Weights of a small sound classifier.
Model: 4.83M parameters, layers 8.
Training: muon at rate 0.0044, 29800 steps, batches of 128, held-out accuracy 95%.
Data: trained on notes from a synthesiser with random patches, 78125 training examples, 48.8 epochs.
Rows from block 5 of a small sound classifier, named by matrix and row number. Rows with one number belong to one neuron. Each number is 128 + 32 x the weight over its row's rms, rounded and kept within 0 to 255. All counts start at 0. Numbers have three digits each.
Before each neuron's rows are labels from the 100 clips, of 14976, where the neuron reaches its largest size: "strongest on" is what is common among them. Only what is clearly more common there than usual is listed. The data: notes from a synthesiser with random patches. In brackets: how many of the 100, against the usual share in percent.
# u: gMLP up (value half) (model.blocks.5.mixer.u.weight, 768x256), inputs 128-255
# v: gMLP up (gate half) (model.blocks.5.mixer.v.weight, 768x256), inputs 128-255
# out: gMLP down (model.blocks.5.mixer.out.weight, 256x768, transposed), outputs 128-255

strongest on: pitch class: E (94 vs 6.5); narrow pulse (43 vs 9.8)
u.110:126094110173120147146165137081135081068167075093094138133071127119112165124132134132119175111104111104197079161177103136130147114089123088129145166095126196164099086046182164076109151161137122111062120137100123165163113129123124128140163167088152104172093120169128134165124111100136112102055123124097121146155169168098142195064117155168113113139085036124055097102122088150127161093064
v.110:109117113124150148157143168103109119094143149104057109178080110114093172126101072115164129089119138107149070153158074147200155151068126096139104135147087152124112110136151156136098119137121173094106079104101113186094123122133127117092167153154174127156108132137166179154136179134164130104070079154108142158101121165120119172101083144140093094176112059154129138144159090160122174075094
out.110:157128133135185127134137149170135116147203117121108123171128137186155131133135087078170116115135169108051134108129104104155157144081156138104085161126133148123166022114099108154135098148059109132062098214140161140104142124098148135091112159138144187132138099104178117129121137152092170148090130140161161126111094191154148142118058098175093094125139114162111141072142150122127139077133

strongest on: notch (58 vs 19.9); bass register (45 vs 22.2); triangle (44 vs 9.5)
u.124:108065201116104197135162139135152124125099097137108161139108099065083136151048192122145128143145130116087157083070145154130149116106171083082103130166116123133147124121141114168163143170150157073150152141167128163104134127153102129093066176137102150109106092118126106132142139150087111176102142193151125144121062136140189134106153133128158186149153139119149116118234142089069151098173
v.124:132132137175178156065155177175138134120146084101105101160118073081167104132106123124150118118129129080097089187113118111130078188169156101129102161186142106106134109147136165159095118109111177104117188102151151108143141151128167129138114131169080123152076094181164085155160145105127152114074131178155089061148142130092188109087096106150163061144191160158168188149111124120142147097148
out.124:061138161123101132120148108149135148143114155142128125110084145095189084077151120176139125134151125141145161217087166142107070167143128090137096112102111107117113113099104118141105091096089071122135119142103139151118140145165134113145098144176099179145171112136135094082158156085105127111121117163110071176091174143050145034122105127119097174192121156166130163166087175119131113093165

strongest on: pitch class: E (98 vs 6.5); bass register (77 vs 22.2); square (40 vs 10.3)
u.598:137121117181104065127149162155063073122134100137141097174135117177168141136085106141128136119123087105136098173127147130081151103114088072076113141165114187075109077083157179156057110090102111081143180167165121180156131138093123148085099178182107146107157139074117170165093120185100185077124143108115143181147116130098126139115097087195198122119137166163115170077109172145099089127110
v.598:098151124224109089123166134143129077123145120184152155228098160164146143110143084160162124156113124075103092135060129138169146140119089080108131107095144195086150115166107058066131120123121132129091133116148074170216118131148154110131135090147158099118113089105139134118147172161120139074131076095099109162126133187138132112087131201148116103134083077154089180181098135114136146116105
out.598:097121096122116110142109212144165146156114094168147152187098140202107138102098106134107131169145121140067076126175137158134139138132117109104120088145209146163141131115084141114150124138143062098143118151040164139131185109112160159142183101168087140122114131098073161059094157205067125094134083153050124114141193157173150154089050153157089149233132154153120128114135155151089155141183

strongest on: bass register (88 vs 22.2); harmonic FM (55 vs 10.1)
u.194:088177129144211140097155114097152117127120118086104061157098067084081090117137082072080074164127131133138111132148108178108194152118094083127149163107128133131081079133165140119112161069039129113118103145107165140150159137107079146144088095098156113139122128060110113104111121096142137151111134138141135106155137139122151119103144156066116122130074083049098138166130174123169131117147
v.194:065199194159174116096117081114138128168128118103162133161100124087153092120145118096124080097111164162136105073163158105146145128112111116185129143162155114086131167137160123154126126060085120132104086155127142130154152109144171118090074105098109137122165050139101145147113115081102099124115152122163093161127107148152136085111135192087071136160097170098128052093149167131221128151154
out.194:184116154141191155032124122128087102195094163118140107091096092111057124136149117130153134137113173149104145112103131120119123142123117121068187150129080043124131131175107105165152149100172098130108124133108169144108112206182147121136071104134186192117113134170147147134087102120140189142188110125071127058152045126151155156194164160130122163116106157101157106145116120075193120131100

strongest on: notch (69 vs 19.9); ring modulation (36 vs 10)
u.559:085130133171104059051083100128170155122139156069131109128117099134114169164101155168148119094071122126095123151114109151108126126132126134181144091077045119152064071114118130138136077102086141131108183131172134148148104074065114136178174122117112120121071141142167204077120159101182122120148089160163094137127097159081160144103143133136189151162116092162128151118114156094139094164137
v.559:120123091129113065138132198148106210107058092151117096106107134142166093141125104121099151162101111124165148099144165108082130078150122124167091114154224124124131132197107104120093107114105136148116150128170183170179120093116184160110112196141167164126142108107097118165133103127117132113156165178119077145060123129115077123136126164193086138131176136109102114093137156128112159159107
out.559:116136137123127170156127161141137142152097140088122133189078138133052168148165118124097174159087131141145118075055156126082165123158157151153097119096095185085153137154093145161088114153098123181067161180152147135123098203113096156127120104098155111162139177150183141117152112071134094185203137172134111116097097090136155145123125168178117122088078098140156099136156155144118058131137

strongest on: high-pass (71 vs 19.7); hard sync (68 vs 10.2)
u.235:126057228159113125106177156107112138115133143099165071141153194109144117137209101099146135120118090095185162157111060087133135088111112177038116116090133108197194125114097145126199112141165101091135088181115178138157088148151078121097157112098060104113131097172119112143178124123161131159089128122098115089097097097124150130132131093135060147094174107176128106086155132095115096157071
v.235:085106170102105144099164145161111196129132123137130162119198181119124155091187128102155185136165093106139138145126066086144098129079128188096099092098173155181185117119130131117103090157136144090092084163130163091171140106152087109125106115098118152135146132123159138128131156102178117160109196146042082165125106198135156088087148142110142125113193078133185066121166080139090087162094
out.235:144150133141177048082160162124061127121111095181088171091113147119119119140168107144120108136155069073118111134091171147140113098196131096046134103169156099188103151152143131177122084145129070087115107132163146144111143066119112180132134087157099091145118112077144185098112146154182113147137145125160120151171137148150125140108146145115101134177155150125190101184163138108148151153057

strongest on: filter wobble (46 vs 19.6); inharmonic FM (41 vs 9.9)
u.754:157144096150168104160118229121120129103066147132087101118131157114102170115099118107182112122150049197151101099131149121117086167131161090108091140141166136107086165198186092099175182112088108200161166123161144101111140101128134151165131149135151129177115149126168136087159053149114141170097144117109127126171107165154154112073128177092127045101109139207108097136148142128167139106120
v.754:161071121177168120132062126120087203146120130126094165170151124139128135123164197119104159164091173136138111098138116088171050043157135155185107187127162060102109117116117118035157133115139081168052068126103154151130127104147152177180109145146117089172162108114140106134193177122062105102164131125118146145133175109146112110157144136107168101144171126151146053164090096129115170111121
out.754:141122160114128101123140136094105136079081135175142178088125138159138118149162158045093126165104103121062144147088105204081146176096139166111094180066123140106088192096193115110096093134143157113093153115145153110120188161144162098147112168096130128131101121137164081140164128086073129130151104158076169089076148148153165142153144130084121036119092135167134082135125158152103141134143

strongest on: notch (55 vs 19.9); filter wobble (47 vs 19.6)
u.412:075107111091183106160153110141146035153122141114133172100107129099108107109110143130150112130104151118170108129135079155100096142123159131158128152098152112138092133173066089154186137136150131117063099097117042107108091154149069108101178082158149149161100155133095156145108193104123117097166120104066121169142093117177199099083187066193071140074105135135154169107182135153130159093099
v.412:096168160189105097208082130144179168154100095145147192114164133105131115185112167121081180146116129147097123100128089113088104152184120110128132150084118140100135156154140129179070120081135153151122126147163151087165120084196110119103064163127111148099106111113157148130149130140107135121099149133126150144117151125162087156097147129128128164130219138148062140134075111162148197121102
out.412:167134135124052118101131161114133164154106147098160083174152112161102157100135114131122141163126098110118180116117105095133123132109095164117152102110101171165160110079170135119080140095133107127169145132122163090144145147186132151164117187114084121144113130111158187189124095096071119194124158123159141127112176123124137150200118156071113120152163119134145120162130095147162090164158

strongest on: detuned saws (55 vs 9.9); low-pass (53 vs 20.8)
u.645:121189084112169097144153128076095163114164255070117115150135159086119102131125152074103141137098193143109191129096089120162144106158145138162144079105151177110137163124122130115120105149123165142067123180165124151170075140116115113137127128106184088141120072113084118133114123094074114082159105101143173080121119133030109140107119166147061148238123131153147108083152098058107106154106
v.645:067140132108168103132173160127117156082133166096141208145146161164050135164192155148091102095127183122101133176138120131115152107106168106147106111151180207087078141088144116125142077059120227096096149160191104159169155140139141074140145110071172110116127105099185125151144132128081119105143077099117172121128092120096084105069142113089074143185149153109153081130133123096116115134112
out.645:061152128162086153139129107168128140132125126159124145125141103160071058153137159115103132147097142101208145067134083111128168111112130134101146114150067124134105122087082123077136110142126126120111095088141044145090117114110107108092225137141086125085129124140154166165174070146122098115055104138133162141085073130174092040134116104076084153126145119107095115117099096109121109124086

strongest on: filter wobble (48 vs 19.6); harmonic FM (34 vs 10.1)
u.748:094126155138077098091137203088093120153111180118198141139116142093115110104119102175126105105120086158138152143091132094165088109084140097100129149142149159164103097136163150160200113057089134140073109131090104143194091129080154114125183091170167142169168091073114117168115142150156154109126187193140164135143136105117077114079141135100125151066144115118116173135114084087110151144197
v.748:051079109191129133103088144115157151181069089084139142109068125154173138089095151209165150166146153111175094143153096110169090081144121106125148145171117105115158121121126117105093125164157154107195108181062109166098162074170115111155098084109196126172092136111152096129114157149092117095125111161082079170133116146126060144132125056116124065161121145187159101145157129133035137129142
out.748:157145119176161121136135145126156122129135151149160109115100126109117207116105142129093103128114093152191194118077089148048123086109160147103105140167109164111067161117109162163098173111136134093148076131102106163105105081150121046138131187107110144068109118121109170170106117127156137157107131162126191111063156196071070142126106183094091125142091104125190118149166156177070116115145

strongest on: high-pass (82 vs 19.7); square (49 vs 10.3)
u.200:157124122130099104146165128118140125090143076082133131133158120168171146148105093095108169176123163135078146150138120073138144148130144188094131118083105158082133111118087084132118109063124098141117109150132072157122136124149127165216099061115141154152107156110075134101170141076107103127148141117137065237103119136113158101093125038116100077120212118111110126153091089126138152095149
v.200:130130122129133083107109117120144156104111101101130129126201108172129115143118122132166172184100120147089076138201168105188125163152086168056134133156172107077136083143085138149113130121139154125136099124081138108159093104117120172140148135119167097079163163165161119136112112098072151135195156041181150162156156108162133130136118129164089106094202102125079124138106141160150135060156
out.200:119157132107130076154163129166101126167126150163162064148081120165131115141102116133138137137097140161176159150137108137166121138158123121072185124093098146147103085187117087125114145120101132163100104079123190105159060119124189157123154151126111141147153151141149129144095124142118193167148172122110141121108107110127145098108135117114132129042105068154128142086084126155140098143141

strongest on: high-pass (69 vs 19.7); oscillator: inharmonic FM (34 vs 9.9)
u.666:069169151165151143090061092129112063102162125063138127131129140131101100112160101155108096086167071107135092122162133099151191104138138097147141155166146121125149133152146132107139146157140108122152084154105103119144108136103162084200159054116205138105133186159101093145120146155075149102088120081123119159153118088158162146129142132089174148074135178128092077101127119160074139174148
v.666:134151117171166153117177104151202039143172113136111112138127113135150122156162132132116133146163122173072118107173147137169128157128076140197164121141115136152106061137101136081121104126099083120094167119106149173116088087099162161195080134139197166132187122098130128162165143091080162100170128133161134092135064094170099092154114122122144180083173177135080160143173095158150210122053
out.666:159119134134171035175173067158155172219106156177099154172151130102119104124133102143100178138134110172100154121141089136060110168091212091146102084122130062171209088175159143135143135134165137148113128158093133143160139100128125146115126106173146094086171135195152138153156129099132187120133117160190081140156119122145096098043129140154155138162153110095096169168149138123086099165123

strongest on: bass register (95 vs 22.2); pitch class: A# (88 vs 6.6)
u.269:150171111162099074134167159116073140169082127143170158138122137118127124136113178066099152090174164172159175091131153157068069113126119122182086087136125129070156145112149104116178060097146145094131102098146118129150142140091057126154167152085164115121158145124122124115106091143159164158143087064096102136063114120138135136140146126117148123109084084092151161114178102136127101083158
v.269:129188063168106138093182156066100073101132138130122147128189125117127122121126094118115167139157126185133188121160104108145103119099170150089067063110133072128121180109143061178101131147144121044170123107123171163093133133099096107118141090153078092105136199116094149193150110141087100086150160136165093130151119222112130125165150103138116078177151149144078170146130044097112111080144
out.269:150122103139058129127161132141131115055132106163116158101152178074144140142158109108146154130153132125133124113121124133199108186125226113108135144135087101123143176138151160108099115139133119048074161133104167120136117145131101113103142124179059127145153115105111124186166105173062114121112156096139111164154087185118112163194160125093117117117170141107170145140154093097126193169057

strongest on: pitch class: E (55 vs 6.5); inharmonic FM (38 vs 9.9)
u.167:118095098099165104173118123173110104158154086139097162103155127122175103120108140084090147122169119131125158175166113069100146082173119132062166091094124177108166127153160162199167129123080103145146113099083114084150169141077091138130170147134125082124171108099149171154070138120110158072172139142077139124113178125103091186104110148071128154138142070200130130136145068136108136092135
v.167:162112124053156067087053135111130120150105087159097187145146087087130139111099101080143156091149166127110154125162113097118174127148166053089136138145110129112143123144135189226127138132186116136129108161125112138159153143132134116189185097164141133115140083152108157155115127106110107090132121161121190112089148166096119129050153149113105128099146064145111123165127067085113131095130
out.167:118067104117111100131107165162116122143147091129178126164104168159090130084134093120134114111210108121068102137086104138164100166101116153125114161140151122093083119083156124138145153132124089077122118150154130094118059141121112159119082132132135091136170083072085106109171170188174158123094127109113177130072129061139156154055112123076165160181094152200072161160123150142139104079219

strongest on: notch (92 vs 19.9); square (39 vs 10.3)
u.539:080147125186118148062065158180093143113086079099150152161135133105157133131129161141125083162157093127174171185126104113091137040099084116195157151096001136147106152072112162184101151151125139125161114102140172143158128127147103153155131149123097207177150167118125112089114119146132119144142153153104133141120133148146144116070111113117169131161156083113171114143124134106127058156143
v.539:088127138199161157149087186167114106176129114159116115136201145170140116155100168170139118120074095106109197133141107128121099108109154209109131185092109132152133093116117182169125144110135123111189095173193130123090140132144105178149133140149122140100125145195085063111084113118112137109124129153160168177199119158086154115111115141087117139162077097097130079125147135097082099116072
out.539:161117131126115122153151192123076064139128113118134068155157157139107056079101144166123099102160091109105132117128096130098122173176126089166147148117146093139125064096138104155096185152116133115143110130135183108108119153138091144102133163171051144089092144182148114127086154060096172094176109125086118085130087119169176125118160108120142124135167100143164131216152202105085122079100

strongest on: detuned saws (60 vs 9.9); notch (40 vs 19.9)
u.584:108145139140104154142151088157116198158061105158136069185171168114083100180077119083124156171095078104138159105117127152091123141143133124092089172114064135111100126095156147154134114188168138137100078180143100136127107050171124102107139102084154132102052119081125080108164178118120120134098151110081131139156105083106160067093128061110127111170132111128156175072159146141161102046115
v.584:121106099158114139158131113139137146163129074178128101114142154112111132174077122165130113144068090147134126103112118084073129105149146128080087181093119149141078163103149123163060123143125123153158110143117090138098133091209128105091082143101179114164126117159148065126206180072167136104113133107083137113145098084075146106037142106158115140178158113112140112119108146137131116074112
out.584:136143126120146115155092128100049172102124092145142089125094134104136088117077135109131101089135094070103161077088098175094156143116178133116184166143154141115124169105155129160100106161126165114136174147128108105110063152103128127097117143142131097159149133128221091122127100074115158137176109143102095092140205141158099140055152142127120069031170080173159151165158113182122130108098

strongest on: pitch class: E (67 vs 6.5); inharmonic FM (35 vs 9.9)
u.55:086147083115147156164098086190079160153111095095099109193142141097191152170166111125117141116122081172094124086099093150146150153139086150094158132187103204125158101149129119182107104087182180156128143140134148103178163126119121118107120160155145140112156091082045145130123125102086138124109140145149105122106089218104114193082087079076143175141144154158047145102125170141109130129154
v.55:122185127151150187182094079162089101161109080123088189165127115110105091083086084119177102079161087130103149147142128147180094114143153162087145129162167224098132083166148159145062135138179179084123143124065079119175141162122091132122126077121120094130156077101082117129104137179088095118166151126120131146069119186083147129085122096119123165089080130091103138125099106114117145172149
out.55:094131091131099101167101113097053128160137116121118152184082145132117119076132173080109145105141089128190078150105135142142076081110111127132108142144133149116097109145170158130150185128113102148113174140121174192073205134098137078197117134220152163118126072117140113128133148158098145046153161113148103137072129167165096135097154152108149186147126100140133152152149126145173170119113

strongest on: low-pass (66 vs 20.8); triangle (36 vs 9.5)
u.262:165147128148137151191099051095113110145142136115075137163121142090140111099144108142102091109135167107129167112164124108128155142169105083123089157112092122141146050115116143144133077091156156133176155107135155146180085111187115123187146093125125161152135073142104150116106149103138125144156121153127133104205136130110148161083106114204169147179098096133119106156147175129165132107148
v.262:093093168157144177106082109132073127091129179144107094151207119138191124093156089173191111114180140191125187100177132130139131114160145130130124158068077054111111118110117155110148099137125164147175183118114154095142103144163181134097169106118137189104158140130095145124159142143100132110108171129187159135186151100146128135156146139118129136082161154149183146141102205163125063090139
out.262:130091116105134151123143122106145128105135160121114080123160126133154149133205146131087170105064121172153137158134168152089139092098151091109123166177084160124128142067188155102126124151114074099061077119145162127088108116121103185144130149127130134166122134193087122061100121151151167104114080192151127251136133144130107126145129140104111156150137167147086100116097179147098063146071

strongest on: low-pass (88 vs 20.8); triangle (86 vs 9.5)
u.613:162132144132163160149102096080115126118162136200089169068091170082157068149153114183128137090099143144127181152128116121152100126110103187145156060131088133071129142144174142170114149115064087107127137135085154114143115146124132119157109164136120036140137111160106190093125125121139084128110155171186168124124018140080147213127133198108150134124127151155205138129103079111121168129099
v.613:117127128171082068129154144162144125151115139146122113140100176122186117135152097142114112123142112180189134106110186166157105148132122131146061098126115183078087099125108104133122145116114128139129136103119143101168160141082189105170096149155185086108065144139094190187162178052152086102122181090148124134097100098111146202126150121165182178177087155135145095172132135089108191154134
out.613:134174144172087118100123089109107138180106100156105154144164152147089139113132142141116111082136166108137157131150151175098133162141141150108119108114123212143167127177082110140112122080070120138132147088106138101159132143146140083192153055098135170157088155197141118078117063095163123125146124117139127138100131134180115137116106170141117089186098106149119106061130101113057140117157

strongest on: filter wobble (96 vs 19.6); filter: high-pass (57 vs 19.7); noise (45 vs 10.5)
u.103:141128137144149161076147139180154124120146155074108150099147122196146109122085112177146132144107120096043088138140168137098117123158111145153087099117126197149129070089132128121125126119155133137207130097145139106211128181147096106155135093167142055180109129158157093149135127079083109130124162096142103161114124121105095188156138138092121166181098088118135082103168128142193149137106
v.103:096164087124103094104173089102158097116133120181104123160139113112084148137168116106140127084173123167116159116116118082145149069074149124133159172132171145073110161173145119157162143112067102176092142128225170108112177058178114124099156169124089159092165153105126133160088158159178114131152146129105098080091183069128114086168139107115156143105208124117171121124097077130115169146137
out.103:120061083131191162146131147176153181145121124109123078105122159124121160153152110158114145155140105156166115092116188168096143150143152116110087151163144108185115117101133100157161129147105087124093113152101160116170137120129108140172107202106193108166126139137192134152158136063144170188118159188152136139143093178104172088120108104062111214183107152138145115126164169127071151155074

strongest on: inharmonic FM (75 vs 9.9); pitch class: G# (31 vs 6.7)
u.463:156063125142123138113135176120163105110105116140109122094156069126113140191111135157161125157124152101161125039170150136090076125197168083118107132094060112137165090120115061157126082200122124117144052112151129128192148156106097075169129132193155077154084094088101145155099111160163106117113071115118101139188142139120124124111096171063134133165144165168107099160077113142138158111160
v.463:197073135139136189161136109167123123068086159202147079153167079092183116141139135189093161170093188173153090132147174146130146085149127100134052054110102141156068122200108126145180124199139141158066131185132134122107130100134134111136178112156188120124133101137101130174121155094170114089142114129162100072120129088100100160172108137160095137100138109121098140112077112158093122160144
out.463:140168108178148164145095127146175161111142093165121073126119105115162121225121156085108207167160130148157135129131128166149146115154167111094115176125107149143143140137138113104132101131122110162141151162094150122132090070115069154166083108126109124130118154123181099140101071123066096097143091090115151117110068127128064132173139195154140136170119180118134089103102121165096117043132

strongest on: filter wobble (89 vs 19.6); square (59 vs 10.3); filter: band-pass (52 vs 19.7)
u.740:123152177108071148104173062135095136167144140111144135105122144143141103125082141138193167170046116104053108154078141121135096100156083122111115119190098154108146148155173134143094115124136076086097129168109117119100110116174116107138098132080163098167148094160212113138157096163104130120125138192133103082114142142085095061212118187145141145138167065145093081135121088119162115115106
v.740:216171140118139139108144068124068137129123139101120177106147153127108153152073126185162119161162187153170145150148173140139136140124159168202121178157110115083128118153127124132185182114086149113148144168129132122075104131121142151133155102178119175102191180131115108135171100185124115115106169160113143112090134137201150171096072096140078124135082143106143152157133137119176119107103
out.740:114101147089114096129123143137108109119083135064151109113134096135149136149117098141179142106189155146072119144152068070152129108162081161099060140128161096128096144095156102141118132152133091119147120104099148146095106134127124111159103121110146080123161093076169171120138134167142119145133161141159107143112142089191158191106149180079110054124132114117100145105126112155128121172086

strongest on: inharmonic FM (67 vs 9.9); pitch class: A# (37 vs 6.6)
u.514:097143129180138174164114156117188142138110175134148142072153117129141150109110169117120107144108155105101156154158110154131100098084138166162148117169152111184060141145172068108167083075112148074097157150129100048156099050200109101055129117103142124169120073109183119126165116163117169103148175101102100189173097144111121135087095055123114093168116081142100130161121090175143173136108
v.514:119154132163184190081131143143139113144126115146152145131116097127124126077149151120096074129140070190149149157151075129145064125127152155114099172141107173144096136162163099086147208096098103094173160155151118112092121056114130131062169096092151169135131087082153088112136086156129181112166108121114162119179130151106129164104104092118102132150139097117133143171077114073130130174103
out.514:123092154117137112148115150104121124117096128126148131112122084086116083155086163064107117088167070149102196113096101190069125141170065160156046092158088141170148121121133181126078140072125097140135155086118064146181124150097143047110096069100136130112107106091109133154152088153141099076162108177177182142143099121098052151098059120114130058113143107071125193108103130059095147085133

strongest on: high-pass (53 vs 19.7); resonance (40 vs 15.5); oscillator: noise (32 vs 10.5)
u.605:102112129108147183067128117083149136192138165139159085146102107128137080135161060115117117139119112185120089111056135145139152119099134169134140185104128133141152164100150132063197064132143132165081134106168161127179111155109094135170074175111164134136169164149133081132137180120149108120118112106132126072107110079110120166102154086177084154126129124097179115134130089085153124102069
v.605:134087143159141239148162097089094147081121111132136193092147121090154128157076112123116070175116174205097136117124088150098091124090151095134144147134195114223143112118139144076203095087074204136126110136179175105134075161081137082097159169101161124155188154109147156103129146132148128068104121152145141124156101130146079150129141121120130091143122094122124074136128144120115113151126
out.605:107083075086106138137144051105140152115098077090142121153171131116099149119159129116140174129128166117114187105137177119131162084111159120120183086105127107124222124137154088128105111065111177089094081122147154146110136127111052064118088119099107140111096145109138161088161146144124168145142110129092155130130109125097079130161124199141133088112175155131094097094149082131134114158154

strongest on: high-pass (64 vs 19.7); detuned saws (60 vs 9.9)
u.35:120224081099125097146127129134060076089189160133171117103090101106181135077132137146124110118160102163128161129162048124094109125190132170099075153112096147122079095127137143148125106068121196156101128097123142097113132129162105141086130130131163094160188143104110076115121146125130154114129101122169183086150060127129097160110177128135135141081136116138201123102128128115127165155150
v.35:142129162114123131124115148136094116169170169132083078099152183133099131137120132096102159064207154098138099174146115155149128156163100138093106142113212129090132125134125154162109138043109154198092122114155198130094136163151111132186154130152107104111121086149122142183170176085065147118145163188134157144114099146084073123083185120078152139081108083149177104036131139126177171116128
out.35:120116118098130122159126124111102183130131129176101114150159085106117120108141119080226163120146140109097114111120189118193152097127214136126152072079144166139135116154146151152079182113154118105081141129144160169148167182162171102142151160127071121170166155165113097146127132106149125067165154086150143081115138069130145144128126160089067113112122135117119086085134105114169193163140

strongest on: inharmonic FM (81 vs 9.9); pitch class: A# (45 vs 6.6)
u.378:179137194087070059159183121086158159122116056141123096129168131095121109133119123139109160132194140148129130118136135143155085132125132140121080103161105091107105165151163120120057158117117180104142105109127127093112167122131134092064112088140104162164109073114149127083139148227147162150053186115098081105127137124152098108153182161141109111121126178129120214163144144219150113091082
v.378:115144134088044101130143142083173141128154099110100095136179128064127123096098115134110085111135136156104117152174108160108066141102153111172080134105166126118111164176171112113091191128136099097120122138111171113141148097131068138104118144177117121175158108105168104112112138194122147133096143157087134126174141147174119112160109177151104137133128200134113231163143123157139162121100
out.378:113087129141071100111145204104135099136140077102109124162211153080206148096156079096130096141090141139140181132101132134106092170136149125147112092117155150100161115097163137100152159093132128122119140147147151114182153101107042113139060157087117103135094119118108118165216140130100107110155084147104099170132093104110103089140156114099181155094142170173146162133190115113153169155163

strongest on: high-pass (79 vs 19.7); filter wobble (46 vs 19.6)
u.509:142129138157055145080147088079101138117098118082155136080136099108167148058147119142135122152067075133079114203084111154115121099090108164152151146161213158112055125126140137144128128143094146147123094147132121105170131160098144131112167099162149196166153155190127130200145093147115099185113134152146154121228101169129094155113133135145091101137173064164131177115098150121133149169133
v.509:157134145132125126117143136138103109136147170150131080147172121115108178148082111172115119138145087111121134195137121144109166138118058122107159173101113163184171080120067137187151093148127141177163145161110114121147131090132168186127110158118127128180215136139208137168125154125137119108127132106156127102222084087129119148139146117124145149101133148147096169161115116155145170167146
out.509:154130109140106125134162141148043116170148097157123125184126024068076114178104100121072137128178177107144155087158119126114094129092139095102111206127130134137125112159104068139130092115133112108091090110076095154095069098137149123148156094129161134205082125138126128113177107175109159084128152098079088123148120114190107080097147092141126144110146085152110118095159133085145153122131

strongest on: bass register (66 vs 22.2); inharmonic FM (54 vs 9.9)
u.734:158189089064110159181169105145121134143188137145059140145130168110110125067187149163127162111090142163099130172096175153129162115139146134165111093128121115141119050096098154125101130156101152139139143136126163151125129090160165136063092086134101147120060148113116098141127135103123148138096099146115119085107121066166168166074151103094145125093187116083090158123065092155068164095157
v.734:096203112124108134166182136116104135124172137182096134118128136120119131147095126146126092112116142202122099123082184157122161083123164142182104130138114122155150069099139129094126128170097157145112100132114151166121096117148165137132111123099098117099105179117137095139119168167045146151179171160128068132084125131133144196125116155106131094065132143156111142120133120117085106133191
out.734:070090139094156115065195081125152102103148117133149126129122094138129156182131121131178113131127148138118136108094163161112150118165170088156125090123158104118198182164181146118134086130137131149152029079153103176162128099102096116132117113119109033141090102150134082105174152125049133112170172148106099091094118080132123058137086165171113141049161086114162124181194103134070157121077

strongest on: bass register (73 vs 22.2); inharmonic FM (48 vs 9.9)
u.757:093168132141084106157134117138195163044118069163147123080139168079159174088127168102149088161116118154125165080136212102105128152117132174116111137147152154168122153190175111128155154086107054096144141138132068132115154093078110063143135117133141113156148160126136072136152166114096082133169132118126098079148127092112099117148147150093142140090088105140155136107150087112095078125112
v.757:108132123138130125178108134103172132121101120126075134118110121142149147177161092175086113159112165173149196124159096139173104122079105179159138160125092172178095217185086172131133169124119111064131099163178153177097142111124106113063139096106076100124124116138107113134182139125076136071108148125168093150124129135114139055096099151096148117126198139117135169144140092118120114072090
out.757:121106141141120108095106099121137142096090109117150148130106183135165163106118099070125163117126140134087111098140073136119135154085088110144155160173128096153201076109114149120215120145126159157085154127087123093145084128112174135070169130115151117146136160155197073184170114105098104088140113121130135083081108116082143146068185153094204142061132116146079171153146102149117159076080

strongest on: notch (49 vs 19.9); narrow pulse (47 vs 9.8)
u.571:100129067130135111188104145130101126149131137153142122118122112083106161124146144153135111102181126132069021132125100162083132188084113158145127109098138136132068133107093137128103102153204114186095134065096126079152127150127132136139106130104111072117090174139155155109069158072041175180123082145139144098170160135116136096168136101126104109090069133137151167054136111171158139105085
v.571:137149082146127057105086124090101192114153102127161103088154118152147176150117154158142128134130122158123064056170152140086114151143156154068151140098172142143101099129118193135117072127131112130114127111109078114152072192091144168149120122129129060092134158112148159096098149117095111118098116072159152108171087110110137159143165125107126077084119137151093106099117084202183153112132
out.571:134184095134094087070128025134085093142131111070112181147085125225109152105141142107131137130183125200095112062113105123128119134150156135123102095092109145192092150111114120166114208124158111149111145112105155139132162169088146121155175188099111122126090148124203160140130140107147152077101120121132156142146152154143143085177129170110082157091152088166098085142136127161132098179100

strongest on: pitch class: A# (94 vs 6.6); square (26 vs 10.3)
u.42:107085145097154137128156124074156129112108133136083130118198102068136118111140174189113115096179103184144148170146138104169166195139156085133069171138131159144238209111130064136139129172091130115094110104112109120193086088124124125110100125172164196109092149076072143110118095128116136145188154166117026198129107164083178150093128106100145153126149126096135097169092173127138112093157
v.42:119139192121187140145114146170162166107060110143124164106171163069100104128146131110109144127178194134126105114153133097133120159191187110167131142101087123113237154160171121009162091117139152119070094079103117140118136103139123162145087132182127132083110147076140125108152177132142117082188121154066052105120105141126149100133104085141187108161157107116128100121102146112166141133122
out.42:144122118111080132176107127178136129143084085155182152124124070143133127159177157094140165119134086146145079127114098116130166105104208133143133123054116043147120144107131089112190113132053188115122111131152121132135148156129117126139132117129162130139100222080144129150108118163120108117090128156082112105205151150129175059110126093052206131111121153169150162187058182120108129109175

strongest on: high-pass (91 vs 19.7); filter wobble (75 vs 19.6)
u.319:087079145128120109099138122101100098104067112085169119144079140146092087092181118118149168119174159089062119162137199085175079187154136147105180152143168132131183133141147129142140085106114110114134059136138141172159135096112085132130143143072080088174107122181130110122108149130146158144166161107112164153126079094120129115122158185065098126119159109064175162091148115121173116201082
v.319:131120143124163105144119109105173139157119092155091162219110108152135160137111078161215145101132135145152055120130130091116070182182134120139154125123189115100161173111087105142190130185177131115127116168183106155139118063159136168142151160110089130131135158096114140150131155145106113034158144120084147052087086098077113119111171105155117151148162129081151138126077099139109211138118
out.319:158167126141147081142181170173153176135125087164116125119167176071125169120094063114097119158175131151180127139094122109123081110111104202125125130116184136098125126096124145058119093123133181110154196118194137131189105078160118110170085091128091109174141094110092129148159092095189107117145130168077136168093118128143129123090140114119116180148097116191145124163153160119076188103183